From a checkpoint of a small multi-label image tagger.
Model: activation gelu, patch size [2, 2], layers 12.
Training: muon at rate 0.011, 9400 steps, batches of 192.
Data: trained on made-up waving flags, 9.3 epochs.
Rows from block 7 of a small multi-label image tagger, named by matrix and row number. Rows with one number within an expert belong to one neuron, the router's apart. Each number is 200 + 30 x the weight over its row's rms, rounded and kept within 0 to 999. All counts start at 0. After the name is the row's rms in percent of the matrix's.
Before each expert's rows are labels from the 100 images, of 14976, where the router gives the expert most weight on average: "peak on" is the class under the peak; "top examples" is what is common among them. Only what is clearly more common there than usual is listed. The data: made-up waving flags. In brackets: how many of the 100.
# router: slot weights (model.blocks.7.mlp.router.weight, 32x192, trained with AdamW), inputs 96-191
# up: expert up (model.blocks.7.mlp.up, 32x96x192), inputs 96-191
# down: expert down (model.blocks.7.mlp.down, 32x192x96, transposed), outputs 96-191

# expert 3
peak on: flag (100)
top examples: emblem: no emblem (89); plain field (65); two vertical bands (26)
router.3,103,217,267,256,247,192,155,243,184,210,225,153,174,234,160,266,261,197,160,159,225,161,216,239,188,188,223,179,217,222,177,217,181,175,216,197,201,215,185,193,169,220,221,205,180,176,184,211,190,166,204,207,190,193,183,184,130,165,206,211,147,151,191,146,207,203,221,244,188,258,135,186,181,211,245,231,243,197,188,212,214,214,196,215,241,141,211,236,240,185,170,232,144,227,158,223,231
up.0,105,219,237,216,210,216,214,193,208,209,165,207,195,202,185,208,223,197,176,196,210,183,250,194,201,166,156,228,208,160,205,217,160,220,178,194,208,264,204,203,181,179,204,152,187,199,203,250,252,183,215,195,169,168,208,193,161,159,180,215,192,257,196,216,285,197,212,172,229,229,180,140,237,167,169,212,184,264,182,279,187,190,180,199,217,207,182,216,199,193,211,203,287,200,183,246,236
down.0,093,158,213,176,133,187,230,229,206,185,220,216,220,221,190,172,228,250,216,186,206,259,232,150,201,233,213,220,201,226,216,180,129,224,207,152,185,157,210,202,193,161,217,187,166,154,193,183,174,179,234,199,206,154,210,185,225,228,204,193,185,188,172,222,149,216,257,186,187,170,229,193,189,179,162,174,195,144,198,172,195,212,188,154,207,210,190,187,190,208,200,192,201,183,226,238,175
up.1,106,191,167,200,211,209,204,200,168,188,175,204,190,191,164,204,244,181,222,210,234,247,171,206,139,229,215,180,166,180,200,216,168,222,231,249,246,152,199,194,239,259,210,215,182,282,208,178,197,168,187,161,142,169,200,236,220,214,175,210,209,206,248,178,199,215,153,152,166,140,215,247,185,223,194,173,195,204,183,228,236,239,169,175,247,188,233,198,194,189,166,225,170,211,187,167,253
down.1,104,141,234,161,197,205,159,191,210,190,168,191,194,191,201,201,212,175,215,220,209,126,223,180,197,199,164,205,175,191,194,224,221,198,185,262,189,168,167,192,245,213,182,198,268,244,173,202,180,221,202,218,169,236,228,188,236,174,216,199,185,189,205,183,212,204,164,184,198,192,239,189,188,189,128,208,228,204,196,213,220,199,185,241,193,206,186,236,263,192,166,200,206,155,228,210,265
up.2,108,188,206,286,243,181,207,181,173,203,238,182,187,199,191,186,186,213,190,186,164,100,214,210,157,190,230,225,233,182,266,181,196,242,237,195,211,204,211,212,170,224,199,236,187,199,233,173,297,210,235,187,211,239,209,190,190,196,214,201,193,284,202,194,215,264,212,245,182,208,175,202,166,211,200,236,185,253,228,229,179,238,230,192,186,169,196,179,226,219,174,215,173,155,226,223,216
down.2,104,221,191,167,224,182,220,238,202,136,204,193,142,259,232,202,233,204,204,192,183,246,190,201,233,212,167,238,212,216,197,192,176,252,148,187,214,149,192,188,177,200,223,211,221,236,210,205,194,163,211,190,254,186,193,213,181,239,207,209,194,98,165,204,215,196,154,173,207,133,244,196,247,214,182,198,196,165,193,181,139,197,202,168,211,196,202,224,175,230,280,204,195,242,140,213,203
up.3,114,209,188,228,199,160,180,169,210,187,168,142,210,210,194,140,242,228,229,181,225,213,194,192,196,243,212,212,200,206,233,165,217,193,194,176,200,234,220,231,164,207,225,233,170,151,144,208,182,183,209,245,147,217,172,228,211,137,184,184,209,132,186,223,202,193,240,229,169,244,188,235,225,222,177,226,195,228,212,202,222,182,213,199,219,197,233,231,182,196,229,176,264,173,178,188,202
down.3,116,166,196,164,223,194,229,181,200,236,185,204,198,233,171,295,170,216,178,208,198,164,244,185,202,219,266,213,249,214,201,218,180,196,176,176,191,145,237,215,173,203,206,201,277,193,214,178,187,208,212,103,150,228,211,170,190,231,197,184,201,191,262,162,219,215,194,166,188,190,278,195,177,184,216,172,243,222,189,175,218,200,168,209,208,203,247,262,196,215,152,176,222,150,197,212,233
up.4,105,217,201,192,174,232,139,184,195,194,228,199,230,189,163,254,180,146,236,204,141,194,196,200,199,189,205,157,225,172,226,206,204,192,227,187,204,193,179,266,173,262,189,180,226,219,221,190,209,197,183,233,227,219,204,132,175,232,193,223,119,299,163,210,239,216,232,233,187,177,181,220,200,196,165,183,184,233,255,175,168,196,184,183,221,210,146,188,189,175,213,132,131,170,242,170,163
down.4,104,182,227,228,204,199,233,159,190,234,221,219,204,158,219,204,215,258,205,252,189,165,244,216,209,169,210,229,183,208,201,191,144,259,179,191,181,165,167,203,138,207,192,182,172,224,161,208,267,204,228,203,183,203,193,195,145,191,191,197,201,125,200,171,234,185,174,160,178,198,153,190,218,167,189,243,215,222,224,220,223,207,231,186,188,217,259,175,176,203,171,229,197,244,178,201,199
up.5,106,174,186,218,200,203,172,204,155,147,169,202,202,181,208,164,177,213,189,176,203,147,166,195,175,221,215,160,200,191,218,258,240,195,221,139,200,214,186,180,243,198,188,240,195,204,152,187,274,163,213,183,243,199,167,192,163,175,182,213,185,206,212,212,166,247,199,197,177,176,164,215,256,233,169,171,222,198,202,131,237,176,218,211,189,210,132,217,180,189,242,230,213,213,207,230,189
down.5,119,160,239,191,241,212,128,165,190,170,257,193,203,228,209,255,190,202,212,194,195,193,251,218,197,160,178,188,248,179,197,202,244,217,205,225,200,184,262,182,164,202,204,180,220,195,166,206,218,226,158,206,219,174,208,170,160,209,190,191,232,159,267,173,214,202,142,230,169,157,187,213,211,214,223,200,224,210,201,201,179,200,183,285,203,199,208,192,196,204,227,190,237,222,197,189,142
up.6,105,189,242,249,195,198,236,222,209,244,244,241,210,202,218,225,202,221,136,224,205,177,148,215,196,185,217,153,221,196,183,206,186,215,201,218,216,163,172,256,224,194,199,251,234,155,182,295,224,264,185,223,231,227,218,217,234,182,252,266,219,167,205,221,182,195,176,206,253,179,205,189,213,217,199,197,204,138,221,266,218,123,202,201,237,197,153,214,261,188,199,95,262,197,228,187,215
down.6,110,172,188,267,207,207,155,197,197,193,168,204,185,143,193,196,150,151,208,143,199,238,178,200,185,207,203,178,172,201,201,223,208,194,184,169,210,212,200,214,199,192,183,200,120,137,231,217,245,171,196,136,197,192,193,207,213,176,214,182,193,241,188,202,196,204,171,165,182,251,245,215,218,178,207,286,221,238,202,206,177,216,186,218,230,211,224,185,99,203,101,231,122,243,258,227,233
up.7,117,190,267,135,206,224,224,200,190,141,223,164,191,202,182,206,160,205,187,197,150,265,148,217,226,190,151,191,192,218,184,205,225,190,159,272,199,212,238,187,168,106,177,215,185,248,177,190,175,182,195,201,164,184,196,215,167,180,173,258,203,157,199,149,219,191,205,177,171,235,201,176,169,205,177,170,203,167,153,216,157,219,140,209,172,188,248,221,235,223,155,178,212,199,216,158,212
down.7,104,177,145,210,190,218,167,193,197,197,191,211,234,255,219,227,252,217,161,218,198,194,237,192,212,189,216,183,277,234,198,216,189,143,199,214,209,187,142,207,191,219,208,215,120,194,212,239,239,228,213,218,213,224,184,214,218,158,211,191,172,245,175,207,190,172,126,136,183,168,195,184,264,238,248,272,183,192,200,200,279,188,237,236,199,194,203,207,150,187,213,201,165,239,225,195,185

# expert 11
peak on: emblem (88)
top examples: blue (53); ring (40); circle (30)
router.11,107,155,205,191,175,206,237,158,206,202,226,245,150,207,210,246,118,167,174,226,196,251,180,219,251,191,192,215,255,171,230,231,151,203,216,204,239,225,226,202,184,184,231,173,170,209,189,241,203,161,205,167,225,216,170,196,163,190,155,210,185,267,224,203,238,209,181,260,221,146,155,171,216,179,191,221,225,202,180,196,228,172,182,225,186,217,186,214,202,217,159,202,157,144,236,166,229
up.0,083,238,187,198,202,195,133,179,164,237,164,184,234,155,180,242,228,195,176,158,181,210,186,198,177,143,231,176,195,202,236,160,218,189,190,202,191,222,209,184,214,248,178,184,193,121,167,215,130,183,209,159,187,180,171,197,237,180,190,185,223,182,226,191,205,224,232,230,186,184,158,223,218,241,204,225,218,179,187,198,173,191,202,222,175,242,143,232,189,201,219,133,197,257,250,194,206
down.0,094,194,185,183,243,204,219,207,206,198,195,209,189,212,146,135,182,176,203,207,208,200,208,180,210,206,182,175,229,241,211,215,238,168,197,234,221,252,195,179,223,195,187,208,237,277,201,150,245,203,156,240,206,158,218,221,126,190,204,187,225,210,181,209,156,234,111,230,209,208,166,197,157,152,236,184,194,224,175,198,226,196,178,177,191,194,201,199,190,191,194,183,242,183,176,202,274
up.1,089,196,205,203,217,246,191,223,160,211,270,190,196,213,204,131,231,198,241,171,197,226,118,187,191,198,185,188,171,191,205,224,250,171,165,227,232,197,246,249,212,166,188,196,188,164,161,196,128,222,211,245,239,162,198,195,149,149,244,218,199,178,165,199,196,174,174,193,200,217,174,232,196,191,183,280,189,201,198,238,220,221,175,192,162,181,215,223,191,221,197,231,222,162,178,153,177
down.1,094,183,166,240,189,181,182,136,200,170,161,196,279,122,230,236,229,239,150,221,182,158,242,217,218,184,251,192,180,223,212,199,176,155,227,152,186,188,226,209,193,201,202,194,282,203,195,189,213,177,179,214,193,201,202,216,266,227,200,163,193,162,213,185,194,175,143,256,134,238,193,190,228,180,213,145,146,210,199,186,185,181,229,192,179,204,195,187,215,216,175,194,201,154,215,202,192
up.2,088,188,201,240,146,207,169,201,207,216,222,222,210,212,234,220,214,184,219,186,230,167,193,182,222,257,173,166,217,283,239,188,164,229,240,167,241,224,205,153,222,230,194,166,153,227,263,209,193,211,199,185,221,186,197,193,225,220,241,211,245,201,250,195,180,175,181,213,211,219,226,154,197,225,218,204,192,211,208,204,237,220,170,190,253,209,212,245,222,242,171,195,221,268,186,206,243
down.2,096,161,207,190,202,219,199,180,224,162,220,187,216,182,205,303,157,170,182,198,211,257,189,222,208,181,181,206,217,181,213,188,257,195,190,227,232,233,219,198,179,203,187,200,156,147,214,179,167,239,189,218,211,248,180,192,155,186,201,206,193,189,156,215,195,180,202,186,253,216,113,182,151,218,218,152,251,218,192,210,120,235,259,189,205,199,233,202,152,207,216,207,181,202,241,183,118
up.3,103,227,134,170,241,178,148,215,184,171,231,196,238,197,189,175,184,226,243,187,230,171,206,216,286,186,206,248,226,229,224,161,228,173,120,250,194,179,266,180,184,156,185,130,181,213,205,219,204,214,206,224,197,195,184,191,140,219,206,261,223,199,209,176,209,222,229,175,249,192,214,208,170,183,162,227,182,190,194,228,177,196,168,151,214,158,240,222,171,194,218,188,214,252,192,207,191
down.3,104,248,227,212,206,196,224,261,192,194,200,192,204,221,281,185,230,95,178,225,207,268,191,225,223,251,153,196,159,229,178,176,194,208,247,173,201,211,185,185,212,183,196,179,183,216,203,177,165,165,206,145,239,195,196,189,225,211,199,219,233,232,137,161,249,195,177,194,179,235,150,204,215,173,205,202,144,175,236,178,228,188,178,208,195,221,212,178,223,204,130,165,176,238,142,198,227
up.4,100,191,176,223,207,198,161,252,156,175,157,229,199,198,180,243,172,217,238,233,184,231,196,215,186,174,167,225,164,247,146,198,176,217,157,250,194,195,227,202,216,216,173,233,201,126,202,231,187,186,210,238,257,169,201,212,159,209,189,209,194,196,212,168,236,191,229,223,163,210,232,222,201,217,190,169,231,166,211,213,166,231,175,207,189,179,211,234,227,227,156,182,156,246,227,191,166
down.4,101,248,218,165,226,193,182,169,188,202,191,197,246,190,203,214,123,197,168,242,209,185,258,196,217,232,202,222,252,191,203,188,180,193,233,183,207,138,173,207,245,186,231,189,142,239,177,161,255,221,148,173,229,139,204,156,271,244,181,189,210,211,207,218,146,209,157,209,223,168,143,181,246,200,237,186,195,163,205,168,179,195,210,157,200,186,162,162,184,209,170,168,240,114,188,232,230
up.5,101,152,209,240,172,179,177,164,181,197,163,205,246,218,222,177,206,179,146,258,190,236,218,209,225,201,181,188,153,165,197,222,218,205,129,150,181,217,213,214,199,185,201,220,166,191,180,212,174,198,213,178,217,208,163,187,182,221,214,180,217,160,178,221,232,199,201,220,184,228,238,249,201,211,228,172,198,228,242,158,213,182,205,204,231,182,188,195,239,179,160,246,222,261,144,215,212
down.5,094,194,190,237,209,203,189,222,206,173,185,190,170,160,205,204,250,119,215,208,149,110,165,208,198,239,193,156,187,206,192,192,212,234,177,194,231,224,195,198,165,223,199,185,153,191,213,268,203,174,219,176,212,220,204,210,169,205,184,192,243,208,279,224,273,172,148,244,213,183,141,202,197,169,178,207,194,136,219,177,172,210,197,175,170,194,206,201,243,218,199,198,123,177,138,218,207
up.6,107,209,192,246,207,157,196,263,208,163,165,203,191,215,252,119,225,219,223,170,173,160,228,207,243,245,190,199,152,212,224,220,212,188,203,193,170,232,149,208,205,160,203,173,216,185,153,170,210,180,169,212,182,173,214,204,198,162,179,189,164,257,228,241,178,166,192,239,196,274,229,190,151,169,203,182,227,192,235,203,197,214,239,234,248,157,192,217,199,201,247,215,170,212,173,209,238
down.6,105,178,182,256,143,206,261,200,193,169,173,200,238,187,133,218,236,188,186,197,185,215,142,180,194,160,195,207,246,173,197,189,270,281,251,236,212,193,178,206,211,203,199,198,207,269,190,235,261,186,233,246,199,250,195,232,255,221,210,168,238,107,202,163,209,201,194,133,212,98,203,192,253,185,175,187,176,217,194,231,164,195,202,179,201,188,210,213,216,189,199,214,199,177,207,211,222
up.7,112,206,184,211,242,208,216,256,230,247,189,176,191,186,168,238,239,204,210,212,192,252,224,190,250,199,158,155,164,260,164,208,156,195,252,230,200,199,146,199,183,170,204,143,198,249,188,170,183,191,228,207,199,212,222,233,241,176,148,214,191,172,196,179,194,217,180,172,150,216,154,183,179,201,252,228,209,250,220,228,173,204,178,190,193,182,232,188,219,241,215,204,189,200,174,159,259
down.7,104,203,266,264,131,192,228,177,198,171,209,181,231,187,211,203,278,166,184,204,209,82,137,231,179,192,199,224,213,165,205,193,222,231,189,139,194,217,195,196,227,194,219,195,183,183,238,282,196,190,161,198,228,197,199,161,151,191,210,179,180,213,216,228,235,193,173,177,244,205,210,187,157,166,141,200,215,181,172,206,192,197,210,213,219,200,155,178,263,198,231,202,225,222,208,214,127

# expert 20
peak on: flag (100)
top examples: blue (86); border (66); three horizontal bands (26)
router.20,105,227,255,188,177,229,163,191,202,231,229,235,199,199,182,207,201,168,158,204,266,193,115,217,221,195,177,167,248,185,251,203,200,108,161,201,200,251,202,159,199,205,220,186,222,178,204,237,185,168,186,179,169,210,178,192,207,184,201,196,128,156,227,258,207,252,199,260,203,137,166,183,211,230,235,245,211,215,173,200,192,162,159,207,200,204,244,226,207,164,168,208,147,213,235,157,189
up.0,055,173,196,187,230,181,224,162,210,187,201,224,203,177,212,191,188,223,215,232,260,166,214,212,226,252,187,272,179,169,172,145,204,174,199,222,179,234,198,237,225,259,192,235,191,230,221,183,226,214,184,159,191,221,201,212,154,229,208,202,248,197,210,191,195,229,215,195,216,151,158,250,199,190,214,176,223,221,202,270,229,287,167,227,197,208,188,155,208,155,182,162,211,192,191,227,197
down.0,069,199,242,180,205,202,208,220,194,192,260,170,196,109,219,213,156,258,172,198,226,224,181,219,200,220,211,181,176,258,246,167,216,187,163,211,189,159,180,211,203,196,208,205,211,195,213,208,148,204,206,255,189,173,205,202,217,201,199,191,243,198,205,174,184,163,133,164,204,234,195,215,150,171,134,208,230,214,192,173,164,216,222,107,207,200,186,195,202,203,245,195,184,231,142,168,191
up.1,114,190,244,195,216,124,158,218,183,167,215,201,160,218,231,204,245,216,192,137,193,172,181,218,174,163,218,156,177,164,239,178,203,251,197,196,199,193,227,163,200,206,183,164,194,173,176,236,212,223,245,206,221,215,172,195,173,191,266,222,210,220,186,261,190,218,237,227,220,241,170,181,182,210,163,214,179,246,166,200,237,249,206,224,216,177,192,221,195,176,175,124,248,219,188,206,196
down.1,118,94,208,192,171,187,215,110,190,201,202,166,226,147,217,193,259,134,197,190,195,237,184,214,193,210,227,233,175,227,206,197,214,205,194,220,206,215,191,217,175,181,211,222,133,208,213,238,171,195,180,148,183,219,189,211,212,239,195,192,139,152,200,185,238,149,193,182,210,198,242,209,209,227,214,248,238,170,198,208,206,189,207,215,195,196,180,210,162,203,187,182,145,173,215,179,217
up.2,116,231,180,186,208,220,186,235,198,266,96,221,170,185,209,235,186,210,208,251,183,118,227,199,131,157,234,222,165,192,220,235,213,163,257,183,211,247,200,137,218,203,218,210,176,216,240,179,285,163,249,166,249,172,216,192,281,172,235,254,189,243,241,215,224,215,173,199,205,189,244,208,240,162,172,175,164,213,186,166,197,230,236,208,189,181,190,197,184,203,151,229,228,158,187,214,233
down.2,116,164,222,205,215,194,186,218,218,232,217,179,257,260,203,234,258,168,202,188,215,241,136,199,208,228,199,195,201,231,188,211,236,224,196,305,201,188,235,188,242,184,199,191,271,140,193,165,226,212,142,159,172,165,200,199,219,194,198,193,233,271,134,210,145,203,198,166,217,183,147,218,272,230,221,195,161,189,210,198,172,193,187,206,189,210,226,194,173,173,229,188,210,193,257,197,189
up.3,083,261,163,182,171,149,234,243,201,260,232,219,226,191,156,214,143,227,195,217,170,209,226,183,213,173,220,208,214,225,164,218,239,148,257,225,211,162,220,271,211,179,211,189,190,232,226,252,146,203,168,247,198,192,200,218,259,147,195,168,203,188,193,199,233,205,176,202,179,162,173,246,232,192,187,187,204,165,158,197,181,162,191,178,213,167,242,187,182,174,252,177,195,163,163,209,192
down.3,093,195,224,184,214,218,206,163,211,184,195,209,258,156,243,132,196,177,191,216,187,180,196,224,181,163,207,180,154,161,177,200,203,253,191,130,228,166,190,209,166,189,197,196,184,207,213,241,211,180,262,254,223,262,188,203,224,182,199,204,198,261,193,206,214,263,236,239,213,256,131,190,186,268,160,208,211,209,187,221,196,208,199,233,187,184,167,196,196,214,214,224,240,180,180,204,122
up.4,093,198,222,207,203,157,181,137,203,203,214,199,241,217,187,168,185,200,154,242,179,165,236,175,161,183,231,234,224,204,218,181,177,200,187,146,189,243,269,194,186,216,196,226,213,245,195,208,251,183,211,184,206,206,168,212,210,203,214,228,237,171,217,195,243,253,231,208,206,217,178,255,173,233,200,203,174,160,238,191,211,248,188,201,198,204,144,211,140,192,173,116,239,177,151,205,167
down.4,108,196,203,131,202,214,222,208,200,209,218,227,120,143,162,220,206,205,224,196,246,226,164,197,204,134,176,183,222,189,214,199,276,199,187,193,194,215,239,211,199,208,195,194,237,160,210,213,166,229,183,243,214,220,193,228,192,220,225,228,243,260,164,150,243,171,245,182,217,120,197,221,161,166,190,160,193,272,189,154,174,201,190,136,211,197,203,196,188,192,122,196,164,240,208,182,194
up.5,115,205,279,247,170,197,194,192,183,209,260,249,159,212,225,160,155,203,205,256,222,186,223,207,207,227,175,234,187,225,177,218,260,177,203,189,195,259,207,228,189,116,232,273,143,187,180,214,214,202,238,225,235,253,174,183,189,183,147,183,199,210,212,203,190,212,188,162,178,178,253,149,242,229,194,193,187,242,211,195,182,232,229,217,177,171,171,172,176,199,162,265,222,186,193,219,247
down.5,100,241,240,170,233,200,133,244,208,178,212,181,223,241,192,243,176,180,195,254,197,198,151,227,188,203,186,212,189,238,197,190,160,186,173,190,190,224,203,191,247,193,204,202,230,205,178,219,184,200,151,279,191,231,191,229,213,156,210,206,173,213,203,219,217,138,159,252,194,166,170,189,242,177,223,201,257,186,199,183,259,191,218,170,206,195,191,221,192,184,271,186,162,225,226,228,132
up.6,036,153,161,225,200,215,235,200,166,213,221,182,150,197,221,183,184,243,217,189,170,186,218,176,226,265,232,226,194,218,184,262,168,157,227,189,182,188,219,143,242,178,180,166,246,210,175,223,217,177,168,212,221,190,163,205,223,217,195,199,211,212,200,185,198,227,262,250,142,192,245,191,205,216,249,194,179,149,235,219,181,228,229,239,186,239,197,175,178,191,228,201,244,163,164,178,189
down.6,059,230,247,140,203,223,216,176,210,227,202,233,179,163,181,180,208,135,172,204,202,255,217,225,193,210,145,209,193,149,229,186,268,217,241,207,190,168,214,220,145,191,216,212,271,117,216,254,199,210,205,166,243,187,193,213,229,205,183,221,269,248,240,204,193,188,194,220,235,195,207,211,204,120,171,123,232,218,193,221,206,219,181,199,190,185,181,224,188,182,172,196,223,182,173,188,204
up.7,036,181,240,169,193,135,151,220,167,196,186,212,205,209,218,173,223,192,187,228,201,183,143,185,252,228,195,216,168,180,200,181,198,247,244,210,202,223,192,235,231,230,187,212,198,183,235,188,126,242,190,200,254,211,170,247,242,186,146,166,197,190,222,206,198,226,290,195,185,215,218,228,195,171,212,168,181,190,213,240,187,178,187,206,234,206,171,182,231,164,268,205,179,286,203,179,215
down.7,046,272,202,212,185,192,243,218,222,194,239,221,199,188,225,166,114,205,220,192,208,204,236,226,189,217,175,146,228,208,215,211,204,217,241,249,183,213,192,212,183,183,185,206,197,206,228,213,206,221,226,234,161,193,204,177,238,177,203,198,199,254,178,202,225,210,143,199,203,172,209,208,212,120,192,214,251,197,168,226,208,197,236,155,217,206,239,222,142,205,229,182,258,180,188,179,218

# expert 12
peak on: flag (100)
top examples: teal (100)
router.12,089,213,254,155,181,246,209,186,216,221,247,235,220,213,174,248,178,209,190,242,215,185,187,202,215,207,176,214,190,179,208,200,195,137,239,208,205,214,159,193,196,224,180,227,262,176,198,222,209,190,148,245,193,223,224,211,208,250,191,168,198,154,181,157,233,186,186,177,179,193,146,226,177,229,252,244,240,237,229,225,221,232,218,174,231,243,223,192,240,186,231,189,132,197,290,174,242
up.0,105,192,214,181,249,203,165,213,268,186,118,190,193,178,180,156,182,201,138,174,216,188,252,183,231,170,207,179,202,220,223,221,201,250,192,154,195,219,178,227,169,191,180,192,194,176,216,272,247,158,260,191,223,196,173,201,205,201,187,166,183,228,230,194,205,216,153,185,213,134,235,179,223,242,202,203,243,177,212,232,244,165,242,232,226,177,146,215,181,228,162,157,193,221,219,190,191
down.0,102,155,277,228,212,196,193,166,207,189,217,188,277,203,194,204,138,152,275,206,196,167,265,203,194,293,187,250,165,234,187,187,208,158,218,193,179,189,204,208,233,210,207,207,197,183,173,171,205,173,222,165,190,265,194,184,234,218,206,203,200,259,153,248,185,221,186,193,215,195,151,201,182,249,189,227,196,123,194,192,151,203,233,241,186,207,164,269,225,195,255,201,188,146,244,178,216
up.1,063,200,186,243,202,231,243,197,239,188,232,196,236,174,206,187,181,173,219,178,211,204,129,176,235,150,182,214,172,189,231,203,220,183,163,166,197,223,194,176,249,203,234,242,201,178,162,224,144,153,205,202,172,180,220,180,199,159,189,131,214,194,259,164,165,235,257,205,229,252,221,181,221,228,219,212,198,189,207,234,196,175,220,155,203,127,189,187,186,183,218,148,245,225,221,176,216
down.1,060,231,221,187,282,196,159,185,196,202,234,225,154,189,153,196,193,211,185,201,199,209,177,198,204,231,206,193,153,211,197,216,268,137,210,167,205,187,160,182,253,182,208,206,218,188,215,169,236,211,202,206,225,212,194,208,186,260,186,191,169,226,197,161,164,205,225,167,193,243,263,230,158,208,210,219,118,154,205,204,162,199,226,263,209,191,202,232,244,172,219,225,156,209,225,193,177
up.2,054,225,196,195,191,165,188,202,208,159,167,205,196,183,161,206,169,203,218,185,223,290,150,190,244,206,163,204,235,197,188,224,170,200,195,196,202,197,170,188,220,152,203,188,221,205,255,232,192,188,176,155,249,163,215,193,195,166,151,210,208,102,217,233,206,197,233,205,184,202,201,253,192,209,193,162,182,151,207,200,230,163,184,211,221,166,203,213,231,178,233,178,224,172,196,257,241
down.2,053,161,173,158,159,207,185,241,215,162,187,205,215,184,233,205,165,238,207,159,218,143,162,218,214,180,165,211,214,186,204,173,229,261,193,144,189,159,233,213,171,210,187,200,152,232,177,175,190,208,176,248,193,198,195,205,204,200,203,190,178,222,186,217,207,197,196,226,199,175,213,184,204,157,214,129,183,221,233,213,180,199,190,246,212,214,176,277,244,201,216,212,217,127,220,188,174
up.3,091,200,162,198,202,158,180,155,237,267,159,166,267,181,239,144,201,177,170,170,260,284,214,210,217,168,150,172,197,209,179,219,206,205,238,216,154,155,177,213,193,143,212,222,235,236,231,174,183,194,221,198,226,247,204,204,181,174,224,222,249,165,181,162,234,225,201,182,167,135,190,260,174,201,183,215,176,178,214,188,230,158,183,210,191,195,185,211,185,143,197,152,266,185,180,193,181
down.3,076,137,195,208,221,195,284,189,195,172,219,203,255,128,208,210,191,204,174,223,195,213,185,193,214,226,149,176,195,205,170,213,201,128,190,194,205,165,247,197,219,200,190,189,204,177,195,212,188,205,258,166,206,182,217,205,247,210,217,179,209,263,219,171,183,267,250,174,195,194,141,194,217,125,211,218,176,169,194,176,258,196,212,224,204,196,171,191,181,185,219,189,181,247,189,198,190
up.4,019,197,171,161,228,183,252,248,157,194,175,223,216,173,192,234,245,240,146,196,198,185,165,162,186,216,265,183,167,209,200,187,205,180,199,204,239,201,217,220,222,189,179,175,218,238,222,247,197,213,173,126,217,180,171,205,258,234,213,186,190,234,172,177,168,199,230,214,239,203,252,176,215,159,212,145,169,142,203,231,138,206,233,187,224,211,147,272,185,187,217,198,217,249,206,228,185
down.4,028,211,144,190,214,212,190,270,193,195,173,218,187,161,214,256,182,147,166,205,202,235,171,223,201,128,187,195,219,221,210,199,240,263,222,153,210,191,213,206,202,232,192,159,206,226,245,152,217,182,274,201,214,217,213,196,133,199,213,212,230,200,182,199,166,190,232,184,212,246,228,224,201,119,227,163,196,295,207,225,186,184,211,213,204,188,163,216,222,215,205,219,195,225,176,220,246
up.5,121,183,215,223,166,189,254,149,210,247,214,219,202,182,205,253,193,222,189,236,216,211,167,206,227,133,189,232,183,231,183,212,169,175,224,208,236,215,207,187,274,225,211,158,232,241,184,275,218,184,229,216,182,187,212,235,182,141,160,166,224,190,250,210,190,210,248,219,238,144,220,179,183,168,154,132,196,171,211,235,198,206,201,165,194,134,194,211,175,203,169,221,249,210,154,213,158
down.5,119,205,214,162,205,193,170,241,196,200,213,196,177,239,182,213,199,207,222,177,158,209,240,222,199,169,209,205,170,192,204,204,249,235,139,244,194,287,196,204,213,190,199,201,213,165,209,193,209,234,201,175,263,150,190,228,159,240,211,176,166,127,169,178,150,199,243,216,171,208,206,205,256,223,187,262,187,259,206,205,160,217,187,216,191,195,213,250,235,189,231,204,204,173,241,229,161
up.6,041,196,136,231,204,226,252,220,248,172,150,251,201,230,204,188,200,194,196,187,173,216,235,187,266,206,212,226,185,235,186,150,208,239,178,159,199,222,180,241,187,210,240,174,170,251,223,239,229,198,197,130,215,193,206,243,243,267,182,207,214,222,185,243,199,179,218,216,234,174,216,230,258,219,160,151,189,163,227,204,199,220,251,204,185,221,237,131,166,166,278,203,241,250,148,269,187
down.6,042,219,210,165,231,211,239,217,211,201,218,224,234,199,216,161,172,194,204,212,196,176,225,202,183,154,210,192,170,235,198,217,179,157,223,133,229,173,238,214,200,212,202,203,209,173,150,146,213,214,216,150,173,248,211,194,216,209,200,181,227,155,197,220,214,203,252,233,197,231,223,192,195,177,230,251,159,322,183,184,165,165,193,269,197,183,171,152,185,195,201,220,260,148,159,169,188
up.7,035,173,171,142,162,179,251,209,213,173,142,156,229,189,266,167,241,222,219,208,207,220,189,145,194,212,260,252,239,193,247,148,191,194,147,188,200,240,228,259,243,205,201,181,204,216,179,216,247,260,209,163,142,182,237,173,208,181,233,225,199,169,217,175,176,193,200,204,202,242,249,191,171,143,179,167,190,192,182,181,187,156,231,198,210,171,196,276,220,223,252,193,228,222,193,163,189
down.7,048,180,251,186,140,222,210,224,211,202,227,216,159,189,219,196,115,133,185,219,215,204,181,214,208,200,222,177,170,201,168,179,211,220,182,114,201,178,184,221,212,198,191,210,228,173,204,180,227,211,214,195,217,193,198,185,229,177,194,176,167,182,206,158,184,205,175,180,223,217,268,211,250,152,217,148,217,293,194,189,170,200,201,186,208,209,176,157,210,195,147,196,185,142,214,230,189